python train.py --horizontal_flip=false --pixel_unshuffle=2 --widths=[64, 128, 192, 256] --attention=false --init="kaiming_normal" --lr=0.0021 --max_precond_dim=1536 --merge_dims=false --epochs=60.7
Rows from block 5 of a small segmentation model, named by matrix and row number. Rows with one number belong to one channel. Each number is 128 + 24 x the weight over its row's rms, rounded and kept within 0 to 255. All counts start at 0. Numbers have three digits each.
After each channel's rows are labels from the 100 images, of 14848, where the channel reaches its highest value: "peak on" is the class under the peak. Only what is clearly more common there than usual is listed. The data: rendered rooms with furniture.
# convs0: first 3x3 conv (model.decb.0.0.convs.0.weight, 192x384x3x3, each kernel summed), inputs 0-191
# convs1: second 3x3 conv (model.decb.0.0.convs.1.weight, 192x192x3x3, transposed, each kernel summed), outputs 0-191

convs0.109:207148135123098124133135128137116127130139136146103070161160096118098135102187173130184121127105159089146131109141143116162132161142103093126152144116111155124104187168112143112147122120132095160110126143116161099124187083178083135128108197128124133121150115127144160171137117149105144115140125156174071153135102087105097145118126117110124078151131134140127136103131147117095094168170140159117134121141125119153093197157139105103128126104118102110117128129114151111169139172146148098179174155137148130112150100129152132184135152165097116081100137109080161137142118129129120132
convs1.109:157140145129099106119157121132095119129143144126104079123164165136135147153145151173153144142126118131137113143161098102125112128128113177107099156176123149143139104140169113123099111159175161109088154132151140146128106131152110065143125114125136157106105140121111147127080166104100111141099114151130123111099114093121072127111167151124170095144127097143171099104088100119109122144148119138166169125145130090147110161129096159118130105130071095148129119098097135117150120135171117125188166152126095150119144133141118148159120159120179114120133104162167130109143128126117100142
peak on: floor

convs0.43:105096134109164145110171100084114116135121119122092163115102102125039085107102148174079131121119124162125145131101150102185114155164146115122125138154149113137117128112108102164158131135123122146160158160103123074107123137134155083129114184168095157095109119122086132140113137163114122123107138148087130170134135103138136134133146130127091113141098127135127144140117110173165128113140151128120152125172109163091139168110176162119107155138148151148123165176126124127100154129131104140135131130120131124105115132110103136182162146113132118096111128130122110132138191120149137135
convs1.43:179171138138122072098095130142156101115138131138137128113149100077091123124101119123124108135174164139129115187153147119134158189106166154122146107111157155118154144148122115119131144157083159117144100147119126147157140111114155086148098132105102124139144141161167135083114121179162173117113104126127112128114128103106149125120130082131082080144127148139168131158125126070143139168156140125106116158109139155141178138136164147168176131163133157147126143121093156146126091136144130098111102113150147126121141127135163113130136106135132161109137136156128129119159115142159093134
peak on: chair

convs0.122:192146172118139107136123091152107119128073147120118155143178109102121159116167198095117119148089111134109087125133112088135106111180138066123122156131120107174120179145109122126104114148157063150131126119147152120143165121168133125103157123106136147140078026198163146179091084060134160124094127157135107088126135133089140083144125139127125127131107144098150133157154113130117196109160098143138110148116127117115139092157129114129131131120136201137147100100155095137146138230132105127128178139125174106128130126180100131172132079110138158099108133138103133167142136117133120115
convs1.122:103140125110133131109147155184119105150106142136115126093117161138107172084117150118140080115133161113140128182166149094109105103089143132110126115114111166135150132188129135129103115160110127129134127096106106136118114124120157133140149128126132129118139148122134176143092141129087106143121090125123085149079129115091142135150178104130140114138130134138111172121125141118126104133143093124151161106097110110153122112131097116115164145138152109100184120109152152192142114136124073094064132105128143099154166152110139179149124183148151103144081153150107123118152108098123116127
peak on: wall

convs0.9:128137130116143109153109105136141111127114118157103149152161122169118123165150094133149142124119117114127119085178120132064116160127124126125129167102117106127099179149105137129113137112142114144111114072107145092138145136134155113127151124111145137217140137125128121120097109090133107177062162140171137164143103093091096107128105083112157087132141130111158133131145133119153148120150161101125134122093161096137179172136129130105112091128105124134134155111134120159160159149136140117171150119113125151150100107161161141174102108128176122116118130111155170148167100156099145126
convs1.9:152171114126135140075176076158088085099173120112142102128180129146180191165158110120158130113086136124113127153126076142095109070167112130104063117122121158119134136155128154142123115117135142088119142154134139118133122166114125123149133115145123114135137142089131156148140191155115149123162118138123127126153112143124109145154134126131153159077160125112140126127143114162139113129141142149132155135156111131107100144109118168136171132169121171139132115173119112136143174126103113130121168130112108117118113130141097106127130107137129082159126134101143091093130117128094097111
peak on: arch

convs0.90:161129099197137137108132098094107125163152129112114158181178087139135124095138164147137088160123144103110136132092109103111143180126118092141093118104085129160150186161131141107123096128155101114155139127144140119126157133168079104116120121112144178115134110152135136192139107127131112172135122165120129114127092106093125112133110154137109140159152134119127137140155144109123144153116093138139137145092139129124136115137118103109112099133058158122127121106099112138128142157156089153123156155091098110149162171078121134174113113145134100122096110095100140138145152080149164157
convs1.90:124130116185161079127130149126112124160120150147174094121047157125110097145146108113137109086138123129130148155143111124128127136121186177115102135131139092116115089149087143115110144138075139130171104107134138138153104134096170098128128108115117170157098111121155170137136158120104124144103126133125094178127115091095115127106129102101130153108093131145151139118117149117150157149109132098111116151154135138138155155118116140127138078134117118119121159086122088104194103111155162155142133132114116171128118136110087140124123133127174130130152144113136118106087085123112174114
peak on: sofa

convs0.95:114133131116143119115113096153154133130133077116069118156153101142180128149145158129148131149147145109130139097092135117153157158163152116114207107122161111115141131155109163149147114143124143143151137093098138143149143084113144135090111147148151150114122117183142124169103051109156128138095164139169136141128087112161096088129095142078166142132153140063143082102140106151119098139141130114155101146127131136112142202121114173137130141103153146121124094165113164114128124118116124184186150123143138124103135104131154179190112112115147097121133175150142203128108137147115152128
convs1.95:163157134122141161107137119115129111171151159109087149142114132116112157098161151136153118143141121107159182078130099104122117130165143117152100108111129157106135109171128151132155112107132136088139128136122119123165121129083089144198137103087078097176142145113133144160122153096134123126150056081132094139146129159188142134144151104161161111095122151127129118119144108147136145139121135144137185072119135153127096107111129131162150099115140126144131142119091128128118141132108141112112131108113113142123123152164081124126147098101099105161086128116100117139170156107126147134
peak on: table

convs0.22:150141134147116167142113123115118106160117122113126094123140114101091152122133125144113142117103123157150152085132142090120137118173127110132130100127126130145140148142125160136179124134138141155146119098079156085135155123143142102126134115112117122120098102147141134125144087115144145110125161119156088150138151132135109125143126122135140157120121165082161166109151115127141131146107165086132115121149133112137103133114124141142116091118136122141169126123154152152124133126133157131120134132103104142117149115096125138160097113135135157147100156107149165118113119101137150150
convs1.22:142127118108157120139095145166126131098124094176122156126131118133120136121138148132174129165149103145087076097118133135142141125156138023139093114120150116151133147189121087113122122104120131161148104121078129108129143121089084106149121148119164095139142145144112137139131104130130148131172128104112164119152128172137131127163112107175156148109141120122114133138152116182136083100122122141109113129152134117116129102084106099076116155150133133123125090101153162142117114124124128121102133122097171139127133150139113113095176120124087108086085120151144152094120133116077129129
peak on: dog

convs0.141:167121123118140139141128109113115143148166142102112119100150117148138099136135116115155167121101155122133121148129097128116120120138106104115147154069112195110107157107105113120143097115126134173146119101188144189151152112165106112102136123166132127089111177141133114140119140108168123114104103129121089099086134128114112165102125121110116084111066097133112142143137119158157145144149169109145131172116136110147107150151146140121107137102122117143137099142142102123126121161134100133124166131144158141146155155097123150166146131112141119122136132150164115119122132125163114151
convs1.141:062128124125103139110100146129137174158071112145124141112113089137130131095110105097145119119153168156128111124100123187032107156131110124106132127115103146142132138160128125100119104132156121117105112140111133130097125142111174185111123125140123146085097103138143127127133130141102163111142123119119154164125154142130187116130115131101135145171155175098128123093134127127120146129127104116096140111148128122145113129090132136097121143091089190117121161121156116144158148140139116136110090154119157105105143127174151162118073132142093155127166117142122180130158133155131143112
peak on: barrel

convs0.56:152163087147098129142159138115106122093111138143185118104127119137133140147150143111172105162131125098105111119101140099149120197178155118123093131129146143114125168139087105123163123152121089158112119135120141129108159128143122136148153147133153125159131109136138138167136077139096097127120122090155105173127117073173104126131114095126104127078081142127150124154150130126139097136152120157097119133111115130064155156113147129114141111104092141124104097123130129110110150208101124168113133129147104160120181088090138156161121089138107118151147154116145175131136144134153137107
convs1.56:090141153148113091116062103125117126120147107174150131113100134130131142126106192157151094090130129163119144099148141100134120168136119107154126090173108110102149147127113124096169119108154117086154108116096115130158151116132126143159171134099145099136120132160132128133102138130092112119136129144143105155096112079154151124113159113117153116057157149145152142106127129146164119173121139084148132147131137167070103134130103148109118139148130113126131164139114076107117108130098115099137117106136094105126107126120120112129141127124097132186061133095132100093113130127087118099
peak on: sofa

convs0.1:105144123112133115120129076134123128113102187100088121155157104139096136122133105146165106136118092149110155130140150100117127141183127113151158127098122143146096162183141113105156126203121157127096116153134094088143188120161147117107147142137126143161102139105178087135177127142079133152130164121138120167105133101103143123143102093157149125119145163172114095152125148165148098141135101179128144127127122158097144160084123174117111100130149122149120153163151166129083128147110127134135121139075112126125051145100136118148112131173154129108141169108124156147110180136118115094
convs1.1:129102115100072090093115111135122122170107154157118139123105165076131186162139168144120093109115104154125137148129132116140125131124133101115096127140108168130114093116110110114157098113138135110113147155139161105142170106150122098111158166112119138100147167133116159113065110069136110112181098127101124093114094121102151116152140134121146134081156168117114130079144102118160066143114110121130129104135123128145143153136116137085103138125093142133140101135134126100098136137145124146147147163115117148132117172117136120138131128188117123138150103110115136061162136165135100150
peak on: wall

convs0.136:133138118143138148132131140075129147148146110115115147160107093094155136116088155123174149141115086139104137112097139102069147174141096085145120104062114109142132152151108180124145121142101121111135116126115151175171172141153129080128145169108137141099116151097141156139104107104126122130108132121085195119137087122095085127142126148118057153143154150125124164155105085106112097119134108125157131111133081106095127131175101118151112125121103161104129114120137099111132137130126130135142086161112135108143112111118165155151110117129141103121125162090149119133144128138117086108
convs1.136:103101152157122140092168124134117111122158112120153134087109101126118143124171119090120103075165114118134129127154146142148130136155096079138113106128099146115112123124123110127119153102113138104147156164064127118150142124134120120155143097135136144140136145138170086118132134105114140099128171145091134160091177126133172123205138104111097147151129159130122127076131148101157159133105116119134144126112175149103134118120124120113088154162137141133124154127128077163102145141120110157183139135132123184102106154139128108094106115151091135124149124066090140084139135099118149155
peak on: sofa

convs0.144:177114073124107138176154117118161122134116121118103140170126126114102134142137108080129104148103119128133137126103167098116110151103094124141159129161120126112123129152115129115123120152142111143159095124126084138160157100188091093145145163200108192110155121109114129133157150181144106133129090127123122146145172092180130108124150121135080138115113090143103122104107119107105148107146158128106136145103125143152162160172153172122155164132153136177122171131153126170135132107105116130190145128156131111145110152135141134164127146095143110132151119127119181116165158154180140134
convs1.144:117124114158108168127157140103121131106149148145160104104069103102108146106111118143146169146116146128126075095113120122135139124148127138085116147115162151163145112125131111170143162125084127135141146138089107102117105131151105152121136113136123111117165142174147168139203118105098119152168122122115158156161114153144154111144119135121111115137191123130131124132136089107136118110082150171129095156092158102123137120149134159110052123142178101141147141145116083157125143144145125189080115148100120109124142126103091121132108104139136086100130121105112140122100111101119118135
peak on: wall

convs0.38:106122120163106158133109108129161123061142118143092149203126051127127093073132162172144127120149127166110162114122146174094163130160125143115122101142116129147095108152150128174149067156123130127120138138129107121134156165121082137098121119148136138116173110151158122145189141113139134130148111125122117166160053120141127143151120106082150100145106180138124159182112117129143138136165106131167114114110141135134100100121155143123101177117142136107138134109124128110066146093137106190124130107123132113095116142134133127126089118109108117126084112121170122132100117136126121131
convs1.38:054162126145126137124137128124128101162159114098141142146170145102118072119070098149130156154123108123154128138122153153098161072144135148114154126121170133102116083169132159140126165123136147125122135124144136088150111145131088102144154140122136134100159133122114115101150133139137139118111124146118094107117105113126099148132147103111142128114096139099131072153069101073132148157121094131105156109141111142194132103084135134166083113134125130124112154140135158147139130131141148097172095149161153116174090150150130115132123130131087160085127155131138122141112118151104158098
peak on: barrel

convs0.58:134140170097093097161139129142131144109144094104152120120168088113139117142139170154162106120104135109158152114151122121146144171172140109138133116133133154131177138138136081149088128135126087103144139155094132067164168083138132087126156157117145134107126100119120092133139104148170143124125153125152132152111124128095119079144163124119116142116139149125154128119130104129138100123152129133091127131084156120127130110157162129087104140135138133127134131151112149146127107153105162118147154144127108106135176102097147120162127150130157168129159130116111191097108088128091110106
convs1.58:134135160155083127147142159145104123114083120127120075133106143149129127170104127103144108140127154118116136152139145085114100100127159157093121117153070157134136114169114144128139153115126166093152157162147129123139100108168154112090159118093123126164119109135149137134100169170044132140179134163154151158166159132141132138124158140096141165106161170134162147118131122149122090102125125124100155157139164110127144170158129166154110125119105104138131147149134105121100150116163116151149118127144111145122102140132146137154144149111156179145166173115131114076112131137119130134
peak on: barrel

convs0.79:096148079106087111151107118116117082126122141101146165152121095129124094102132124096086115110108090106138166123102133064141129163121109142133099173081145121177122156114114101150118146133116124129134151139087149065140160101114086127112117124126136176130131141162103142166105118141110135145129113150121207142124139127147113132111119154125105148114117170100140152082100113086108115150137134138144143136141087090125149089146060155111161149117094116131132133070133128119118153209123126128167145110100142122118102056163123166125109115109134110121108152146150159166139122140117104160
convs1.79:141111144144110085102143144068086144157191122132144096141079135114144109132146130161198147135102147134108131105131102167135125148115144107139155119096126159104103081154094163144161115132120127156154131122130094082144139161104125157221139120131135137155111152165146126136108126094104115123126148106119138140133104127092138158143137113134137138107099132119128128155158100117121153130099156160110092115159162135128133128114099143102078118112135100166113166111141140115108079111118163082134153170134131175120112149134103164110132144136140100136161147112124162122129140093139137126
peak on: sofa

convs0.92:188149106166101094119137106101123113141132104121138118128146131140143112139121111108147149119056122116115139085109113109083138157133120121154137117124123046149152154170111112141107146097106137133138113139134120123136119144153104109130115088161107152118120125181129142143115141123111092139147118140142118096126132107099125098118124094141055166182101129161132153158187157102088087155195179117133135095116145116144141133179101116120106138112047125112155141198148144096077122158132131112103114143095123117151102083095124127127067128127101129099124097110111152144137124097166123115
convs1.92:151145141135079140126156113114134126109121150111156090113055152132143117101077127129138124119139148114153141153114113129122123121125097150100118108162135089127129111118144177114101146120102125116139137095156132141119115109131137102109065083099097118106130161117089081161139158134085090131118121121104144140133128090113082114156123105152132110134125124147110049102175135130131098078109098110096156160120173201106091153139139142158135146075155158135143140084133131118118120094116124109147157109141109142129153128136142144101076130102114107116136123158139098132118129120137118141
peak on: arch

convs0.108:115096144095115123104118137145121093150124085145100163142104098156119112117119131136144147152162109098163099118124105109124148128139117109112125134146102104137150135116095150134126100154120098154149157092090133094127130180145161129117157156145093100116114121148118128137127155112138104102109144133145087156126108118130117091174134114146141141109151103112104155151125153144157136110132147114071182136118122150126179151150129128116137145119129170154103103140100133166081143165154096174164146115117167096133127158115125138135132142186137097114099135106102121120155124150141171159
convs1.108:124079136113095134132171101173129112095122113098142122124157136120135168162141131143126126138141116128147099140132164095117152178115132145168113168157136096151138122104181122129136105109111152086144153133118152192081135130127119130162131122079143135112116123136133134144097112108111083145106182112173183132074129085142110111113130141132141102138117139130177112148134147108173146104105107152143163134131149102104145167149164118144094158119129093174120143098119077142093110110107130160171131129138128162133150133121145149181138141098126125147125111144149110114108156133158145108
peak on: floor

convs0.41:131144117131103146087133162161119106124118154133115156111152121170136130127112141119156128201119148155155142075117090091159115140124122116105133133085122119119155147153110119094097114129131125123127107159131172147145161123199139128103128149142100114124109174154083145151158097112087091118126142170162091147114084089091116126155104083110083160098089140084120166116123104164128118139092094122123135106161109044141109155129140101130117155051151092129109127122102119155100110230093093159105126117192119121109181132156152145140114097145120082144116121125119129153138144110132143143
convs1.41:067126137126076149118119162127106128129098103122160119094113114141109147148147091132156113045133134152124101121145092126113081123103147129148076132152111156100146151149171106082132104156146128145167077147083123149161131149136131186105096129137073141078108139122117144138111144116070142144136127151158138155121136121089158138157147130093118137157162123155137145127167132084127129121138080097094157126117147140131122119122130143113170092137107160097132116126166127121110118170133114127156139127122158149107153122163134137158109128137121155119145129128123092094136130127121089107
peak on: wall

convs0.44:171151084134161125125155135083169101123124129087134173130147096125115142133126118100118109127179122162152139149129106101123174141095092156133144172104136121113116156164122093107136151131161169165104153139112105130140154117138140136106134105118134125093107084162085123141098151145174097125123100133155090155128114093133116136102114149119130088143143168123165096110136113192153116140144144129148121141075081075118164137161129128170174156124130095155132123172162082158121166155102120144157136158149131142112183158131167103144137133136128132078125135142109168089121132124134093142
convs1.44:067140113131147087100107106144137086129117097105120132124146127147140131098128095170078155127110130125118127161123114168131170131109096169176134116117123126119155146136112087097155142160145130148134098076152118143124147141132137095092126132154118196130111131154117091146155156141188131134139104138116111136086132101141131109128126138195098110152127148145105114144110152113145168127153143114135119120153126149144132122097177108107154166089141133154143082165119155142141086128129148133156108158141107086148140109129165164088127122133145135108136099150153096167111128076125107113
peak on: barrel

convs0.24:152153156112129128129135134111094122144127098086076101105126142107102103102132155148172118146123135113115143124122078089078136121071106101108128087122135110075137173109094143070154125158117093149123094100074191118145184164155093145106139113123145146111126091142155143155109139127150120145101145132106170113139124109050119111147133148139138136097134136121161154142146097127119154141156111163113109109103140108147141128186132085110128161096108157138097148133132126152116115172095123189122163109120113113115100124113122125152141112160110146115105131070168166121140114159097074137
convs1.24:139179101108111142119154159150101168169107111130133110134121104153156139153117132097129157148151114166154116101136115125095110128141155102136141112146144119080137107182133093148132113087134121142170105164105168151134105094110146147152120146139106085115132145130151074099106099135147146149172086136072092148126159166131132122135161069103126133142117126135112162129143131141131082101171138142116109125146120136148109137138115149132137098145135172114160125105145130098151080109129124073131122125085155165160106095099115124122163129129128107123165143144076153143120083102121145128
peak on: dog

convs0.142:137118118127171125108147126143088123152127129113110150158151096129100153138136110130152103127176122149108145094160151101126158183097127124147162127119138151098144185163116179109158110118094095181157128128077128129097155147146158126128135156122153153134119100165079158139142142124157109137105112150129094162122111139122118086131102128090090127120133146141148141093142119155126128171163128116122156139062123125115140157100113113145135139154151175125145134121098097155107148125106101157101120152134112117138143115079126103210121123107128110151125134139193183124124111162139153149
convs1.142:119166141100159130117147117118126092108140136094165135121133123150083125160130125126113080075170127125156108129143128099127076131161152153148082144149123100097134129121137150124099116109129127111120086138103075113131089139124113147149166146107157120139103131169120173076107173134098185127166130148103166121145079103147096134120131159102086138160156112121164143122071147101156102157143131125139151118106127136142114169115106187121122146173117127098112096136093158134141133128130129104104143119135147115132127127118113181141140121117105124136173133118135120175124174144111135131
peak on: floor

convs0.64:158132110096112103133108113120153104151134136099112171112137119148152110123146104108157177094133102161158094119113194096127129169145107070153156153152166110109124134106125107164107067164130084152109148185139132125136148153172080126118160104115132153156152114173130146122125093118122153164130093155099153155134121133112139140167117142124090149145147173154132198174124131148167125144113100157107111138144138134148137136133111114099100102130117118115105127128113126146063143152104161154129121134082117128141140118139123138132131130119115128132151123156125130094118138140109115123
convs1.64:194164124128147135115145144184123107131143150116116108122107129122140143147169158129123118178139128095119102155091117159152114123163103127108127109150131120112107139144165145111116122130124145113105111125174113090134155127078114119121122125070133102146146169111146115148140131126126119113129087131123160154155105120102072134144147089109124096100128165149099116143100176175128119131135119171079104152129121160118111125118151087131135081135078106140110121159142154108142144135095144144128149154102124123126090124092145116081150133143115109114166150159156114126129091104054116174
peak on: arch

convs0.158:128138123134160101117107143101106147121140127106181073146180111110103158100115126109142148110103137098176106119103153124158121072115137079106093132135127116131102141177103133150136145172132142107160189148114155127144154132148121099089131160149134136140108130114135127170156132132137116085086130195157116138150111128137130137161114168149139159094142128118112095116151163157105179097101145103158110123139164149122122163120107123088185133094123116138139111148088145103163102113132140130112136101122140122186156143101136163160109152110131088107169140156125155126134120114135141136
convs1.158:158099122089170189160120122119099173075167083119121156144098121128136137136136154138123138118158118140105110132153138146142144133118095074121125114148125101187136136084170107071112126147151132111103150138143128104149140114125075113147115106081140085160135127110110124111114095120152138124175136143103116096174166111129153098112145114151184131119139128151131171135115135180113086088096175148146119124141097135095118148147124139108134137128131150129144133132159119156141124161105160098145125119093137128146147136125137117124149117127113104101121138180077138120167149166110118123
peak on: dog

convs0.15:144137081091126131091126115149175131138146138088142137088120099100094123116115120098106142145125104155077156118182118098116175114161116117168082122127118127163136173138114101127131103173150129185117144163163111168142163144166123129099109127150112173083114146149121149184133152114130147139109153120118075109136141144108101111157150131193117080139125190107140106200131125122086140145172117135109145148127100111139118106162117115166148108146114139150100149137109114137103131224110116153137141115072109116118160113142153140142092161145104117106133126108137179138116120118114128139
convs1.15:157159150113110087188084120071172106111139179125136096104132122108120099095116157138100114106118125094102151067111151174151127142100082172126167108079139132114112157140136085142109116117130118133132122150142118134142179150143140150093169134147144149141100096134146141167117097127172139140126110131100073109120143145138159116130113124142127104142120115100146128115168154091104117098167114120123116114161123109158140161078140111160131129094129101118145086151123169139118128164110134114143093133113127132093103088114145112112155152099130113100109106139134152150152129121100139130
peak on: chair

convs0.51:157153136112131137088133121098124117167082164096041081131133124102101157129126119123130158156109131098094118169084133092119111122111150082146158141140092147156082175188131122148132128158103127151112132136139138134120140089175098124102084153127137152133140119120107164167137115131105160117095146117113107156126125127109086102098165153113097105121099137133116142198111151114094151133155132139132125095184106112121144135099171128120105175153146161117138126139131102100120119151126139192106131159120111145122154125139108098185093136142133098099112164105112133119100164144118123145
convs1.51:151168126168158104104116093095155158146175145162126129165143111123106131099113108135119110123156166110136127136140134112130103100139119182095165102110118154079155119108131151166121152147137134090125138108152153077159135136134125102107112127161131117110120140114091098143128106116141169105092076137107062161068111134143133133139134111064071138127160124116129122088105120126128135148174134112134142091144120120106165126102155161123133150101127160149104150144128139140122120121143090107115115120152102173171139121143116146115090119156162143115137146159130142153170128096142117098
peak on: chair

convs0.29:128146142105130101068128127129136090097109122083150124139126138103113142130161111121109126113123135134155121166161108156153116155140118093143181111091107102150112135113124134123159130131112148165119084106135186102118212165180193094059116125135189134109145106145106145114125100140129125170110121175154112159114125126139117140134117131086159120088135136127143134143131118107135116188124115117126141120118136148101153137119101181103123129147121118107131141156143147144117115190137174162129143158163086143110122143115124129181172108187126070171192106156098127147155156137122112164
convs1.29:130123143122163126088132133145085167096073110130127122124179135165175090113161121123144130139132147149116125120160134092118086126122139163136138143162137142158111126074132166128132080108129112085138127113119120128174114133143121165126151131181167127159152139155160143107135129097125109100080096117152134137118114094132146151124136152103123111098146112139086131132116144105121131118151177147152101132140140119102161138193093199112142111126132186136163103186107108145123120144086105149122119133153137105125120139148158142148125143154142096132125154164098095146133141140160104121
peak on: floor

convs0.115:189132201121124138114119124166132139136025170134116168139147115065101135138138182063111111150144130166119100128145144101110150166109125038134134141128109108137117188153138132112116121136128058168114114135140146124129154138176123132100176134156097141133158031180160158154125131052147145149065104143156111139152142149121166125132171141129136122140105135092135081152152144114144125122197102107117103148112140133119143146141111136149112127114196148150090138158147104146134105185089110147117152126139132085136140130180089148186141146131125139111099114104105139148104118121146158126
convs1.115:145110105113097125126151158120129115112134170151129108129113145151142129126103133127123141118119077104093139149128111139098137146112116157086187164138145142142129166107087115139149099107155102099138159131137155160120150155134156159118132125114132153172150096158159161091139103123146147108118100133135138124091177127136123079139082126110158097142130149139133126167171122118180127171126115134167127111173118149134153114124107106132164151122129105140124165142158108153085075127158173144150153084138150100080131146139116165168187099166138131150150131147143124125156127175128138141
peak on: wall

convs0.190:132151154126123142109122114090118120119111150130095065139170061147113141129157125151152121125112141109180135124184158110124137121193145091137122109150117122121132144132116120148152147111118135212117166111136161100145099110133143134072162139160126189182111134188133120133115185079120108101142137134132120101112104133112125143105132083147119096104161147092113151156154114160126136160111117097064128112147127110161124117117105153115158133117101100149137114158110144160129118139130077138097147123108188162118117086101124155179137133123139084110085166127121122123166115117107150138
convs1.190:141103165147142158135141146087119149166106088074110158151092135134184092154141102094136135132081126166116121115096123147138122128130122103137116167100160116121145152129095132150143134129167140180180096130106110097122100124099103146106136142097135105135142126193149171153157142146102137144110096146105112160179152135106151080141130138105143141137150119142093144111106118143126125125121130086085084162130132135079130139126117133144102115156125107131155099153100154153121084087132119108124150127102143137145113138113154158123107159114132128146164148090154158099152111138138076133
peak on: floor

convs0.173:150148115160101137140124050142091093164144140092178125147120105112129040124116135091156139138118116136145128157122108090081124149168124126139140121105127113133083133124147085135156117128160135152168067149133116141160155153171124173123117161128118152148099145186107110143103120103152113137124101153097139138113118105114142110121171166146141142087128164146151158152133156092128173158159111117132140130084134095139098112139168139182174164147124144131150148117117123149129192173117162124132152147141137152150121129139128165134130125129150102096117115159125149098163102107101122184
convs1.173:092142105126111122137101136122136122122157085126105205109121130120128138111086129111129123127094167134099146111147106139107171154118127131180137124178155123105124098097117115151123155113115118120149124169105114101100145168150111090129143136111114127159168119160153115152152110110157147125133186146101159158116163167125170128166115101146090109131108133099160161123128102178148125153093125103152128092141114091119144113071103120121135108079138151115130098116153151141135130126136138153188119127112171120130123126110135124126114101131061103157093130084150159098114117135120131148
peak on: floor

convs0.131:144124128124126148114113119079152143116104151162130108139138113141164155128176112146177142109128126140156115116126119145107150123141076102118112105133130126129130169111085145136113118114126146130152158139139141090183145139184166109117151138146155116144122127119143129157104173125141125135106127127143160112108120093105141161169154149117136151134120132140115110123138129114127141125139150121106169160111090136132143221166143121082103128106167129142142096082112166104121130159102218117147171146142109118121132115121137137179148177142102142120111155108137137143116171100143120099
convs1.131:163170137174144147117130106130102084095183152144129090090087109129160140122169141135109128102131090117126137155110136122152120103141089124116088097115117139122098127145138128126105186134119125130133123137125100124120158096152102143099109119102143103160127136144114166091127152099165137133128132149098120135194120115170088128120126116107089097115156110092119076140088107149153109120163130164154110129107122127122123102132133158188119115104104124099098152129101130149136125134129140175129170129112108081107104118073136132083149125161135140149126144085115108118134068118115137102
peak on: arch

convs0.86:134117099167116123133113163138136099121119137085144130156135095136111125107151132134175111156115093154111121116146126071144150178140182146074137142139173114087122147106086111136138136110128117138092135166116144123104162117170074134168135162135109106131136172106162105123112142154132095169113161160073123114143111126150142122125104130160124141134107124111096158132139097070122097118111144110102151148140174100122142129144154149126110145138097124120113098116133149119126142128130081147094146143158118124094228121100142134163133121153133131120140146125119105128152101107120119098
convs1.86:104105111164099111152139087146127112115138118094122128102126168106168129120096123141120131163136134126155176146130179131087125116142183093135114123110119119138156141160158106082152141170169125122103110106167139128124105161088145088130119135118076146190137152127133128139130131175126117166067135113087175126139142116140126170124135126126152109138094150135136162105150156161119092141125161114108144142109153132156131065110145108136158132113124132144105154129145103093118138122126151089105106111124130149127127115160129138101153130174155115149140186138172102109105147165144138105
peak on: barrel; sofa

convs0.57:135128110151145135078133113142143116155119095124118145107139132143114131116115108155156123114145117104118135098118104115104150161116116123129123119076137059148118140171066146123111149113082129120117133148092132124135103096158124164096130113098154148141152119133117103120146132096162106125150172158132069061174100098112161136146178166118094165108182136113181127126117080131172130144143133140133157179162127111139170121128126153134117129115124151125119168093126082097104140162125158140153120130174118133138123062095121153122113119117104127117110117152124112107111100126171112154
convs1.57:088098129148134136138137156145133147150151128112129109137115182118084079117168113116110103129137089099141098127117146159128133137120130113118078133123118134099155116150136111066161140116110126150123125089123164147158075131119131138126133141135143139152121153103108160152100123142088106130124132121180174128077127120140075163148127157115150138139127148117093148141158145127138104134156136132102132140144124103149093058112124083153134156151114084103116139112144122130139145124101137084096128171111134073104153146095146160109130147106117101159168070140148128129155130111072158123
peak on: sofa